{
  "embed_dim": 384,
  "encoder_mlp_ratio": 4,
  "encoder_fused_qkv": true,
  "encoder_qk_norm": false,
  "encoder_conv_stem": false,
  "text_encoder_width": 320,
  "text_encoder_head_dim": 48,
  "beta2": 0.98,
  "eps": 1e-06,
  "alpha": 4,
  "max_steps": 15400,
  "final_lr_fraction": 0
}
Rows from block 6 of the text encoder of a small contrastive image-text model, named by matrix and row number. Rows with one number belong to one neuron. Each number is 128 + 32 x the weight over its row's rms, rounded and kept within 0 to 255. All counts start at 0. Numbers have three digits each.
After each neuron's rows are labels from the 100 texts, of 14848, where the neuron reaches its highest value: "fires on" is the input token at the peak. Only what is clearly more common there than usual is listed. The data: analogue clock faces.
# fc1: MLP up (text_encoder.blocks.6.mlp.fc1.weight, 640x320), inputs 36-71
# fc2: MLP down (text_encoder.blocks.6.mlp.fc2.weight, 320x640, transposed), outputs 36-71

fc1.432:143067129070101100125119159153127136144118049135127130103141173113112140182109126169159161156147131128176137
fc2.432:123167164159126187149178146156093164061189096125165092105109143126096077111183130071131146095065117095101136
fires on: "1"

fc1.205:165122180145116176096163104167107136057106166133126159145056144123100121103161132124115071137115170116110175
fc2.205:185162083164165149168131124080105116124146127064147119134135158151109115055145136166134105119140071131123126
fires on: "<end>"

fc1.208:151070111102089117103143109131128130151111050134115132099151135077144166166104137153117134141108110094182147
fc2.208:200106157101169167092164204142111074132133124138165133101124142142078115117182102189128067072128130137108077
fires on: "1"; "0"

fc1.594:130059138090106106116107161107161185123164119077137110136106136070124186143132169178107096149111157104149126
fc2.594:097101152103166125116101118131101120114162113098122059121165050120059080076159124134137058057114092116085115
fires on: "7"

fc1.593:123132153066149187119162112174167114137117063125158108098101173152193117146110138197083125151111136138169130
fc2.593:125136121156152160122158182103130159063151110126148147088136135161114161145184152123147152087095161135088123
fires on: "<end>"

fc1.516:098140105143121101152117195091174204145153104146155077140089140095141172172064165179090120113126101167144115
fc2.516:115132164082185150173110055100131148138123120047090101132131129098185104100178170180080116126095104150115095
fires on: "7"

fc1.457:145108100112139129114165157180122115097146094076109126102147173120103137149157144159142159156129104102131141
fc2.457:150139174199096160125145092128128159118171141179167159135064129162124147138113127108100109150139125201079151
fires on: "1"

fc1.345:134070146042076109126100135147124179123153071093149091118110169142131133126116163162140128131088147132178104
fc2.345:108170157133139098132134126114140152082107114101074116111143120089194111170110135090148173165139102164136134
fires on: "8"

fc1.497:134047173058103130113092169156121148143118110114163095127097155096166137163114126180151113162097172148137150
fc2.497:111149141127138115149110153090151150149075126122155094138091125149109126124130120059167121064116099119145104
fires on: "8"

fc1.567:176075101133070133100088169122140137128110125092116131178143153130137137102125156175128119110167112127129088
fc2.567:151085134132164151129151136204148160137161138132130097062082121124110180126173144101084191119152080132093147
fires on: "1"

fc1.342:120163118128086067156131121070112192164147126136085096103176154103155139176148140101100184178130099123135189
fc2.342:166051192122151181133120122102115129136123109167156149128090138114058182110136197140138071099141154177116133
fires on: "<end>"

fc1.203:116144118109165110138093117150160113157129097082152058121104143152195086145118190186062126168116076169145082
fc2.203:159128143133167127156154147165163190109228128118160115120083120106145128127150171143096077129042146143076133
fires on: ":"

fc1.218:164094121099132140088100185109127122132142133155137099130138143109138170100114122137090090187145068125111110
fc2.218:163100177136091081136141116143132178129127078126127113176124103168080177110102110135125117173112122125087149
fires on: "7"

fc1.231:086145110113140084163082206128144218157100149167118104114125171112226195147073159110136161171105142116100159
fc2.231:117121124074152121115121084152106084156087143112132169110127118165062112122175085070160171144163115149155098
fires on: "<end>"

fc1.101:131092119098082105108083118121169163128177135176156154139073105132126196188155126130100138131097139158157153
fc2.101:129133121157111096068098134096110099100133114126135087152143088067123130163132113112124104175066135135138095
fires on: "7"

fc1.630:161117147121140159072112188156112143084088091077082189114130155135131166099109122150125143157141087138165143
fc2.630:089094122100158122120151151175115157098140138160168149108125134151089155175167102127153154093181144129126147
fires on: "1"

fc1.213:133055110067095125094106215119132122143117062109126125115134153108097133138159103176163123132115110114161092
fc2.213:127098135103155127100123117150116157109125167149193141163088109108111195193173181117093152078125151160124136
fires on: "7"

fc1.58:104139167044157082116073128137134104167114094074149055101136140160153117180088159175084130147115092147152083
fc2.58:132108113095163156137135127167204183114202118098136123131084102123112128089178188152068081089070165118124094
fires on: ":"; "9"

fc1.109:181058116113080172096105198136117151117139126089107124093104140080131122132105114110147091091090147129158133
fc2.109:121137154128114118158130131083102173168187144102137103097114108075144140076152085107064082129176180132103124
fires on: "7"

fc1.513:147139098138136167110166103172158142083114119121113150154135126060104157181133112184088145149151144082143152
fc2.513:157146128141212140101166162143139110094150116116082119117137082074070057121154086085083117145115118113121103
fires on: "<end>"

fc1.14:129149181108091138111153129144036123144149135055108152115137199105142147125125103123166093203129149142135186
fc2.14:152168125146162158179162151120103113095196108093138058145146148117187084106169115165111144130135105137104147
fires on: "1"; "<end>"

fc1.289:163038129106127110067134191110125148086164099117101158115123133085136170170157150137127139161089124084122166
fc2.289:110099113120103093100104146098179124195079126160131136112141136143136193197129145135094151115211080147136106
fires on: "8"

fc1.153:105152138101106101121103167087173139138078050075137098120141123119129100142099152177152094106137097167169095
fc2.153:159157120177176144146133128056106171165124137100153120115141102123092088066158125102134069103087109168103083
fires on: ":"; "<end>"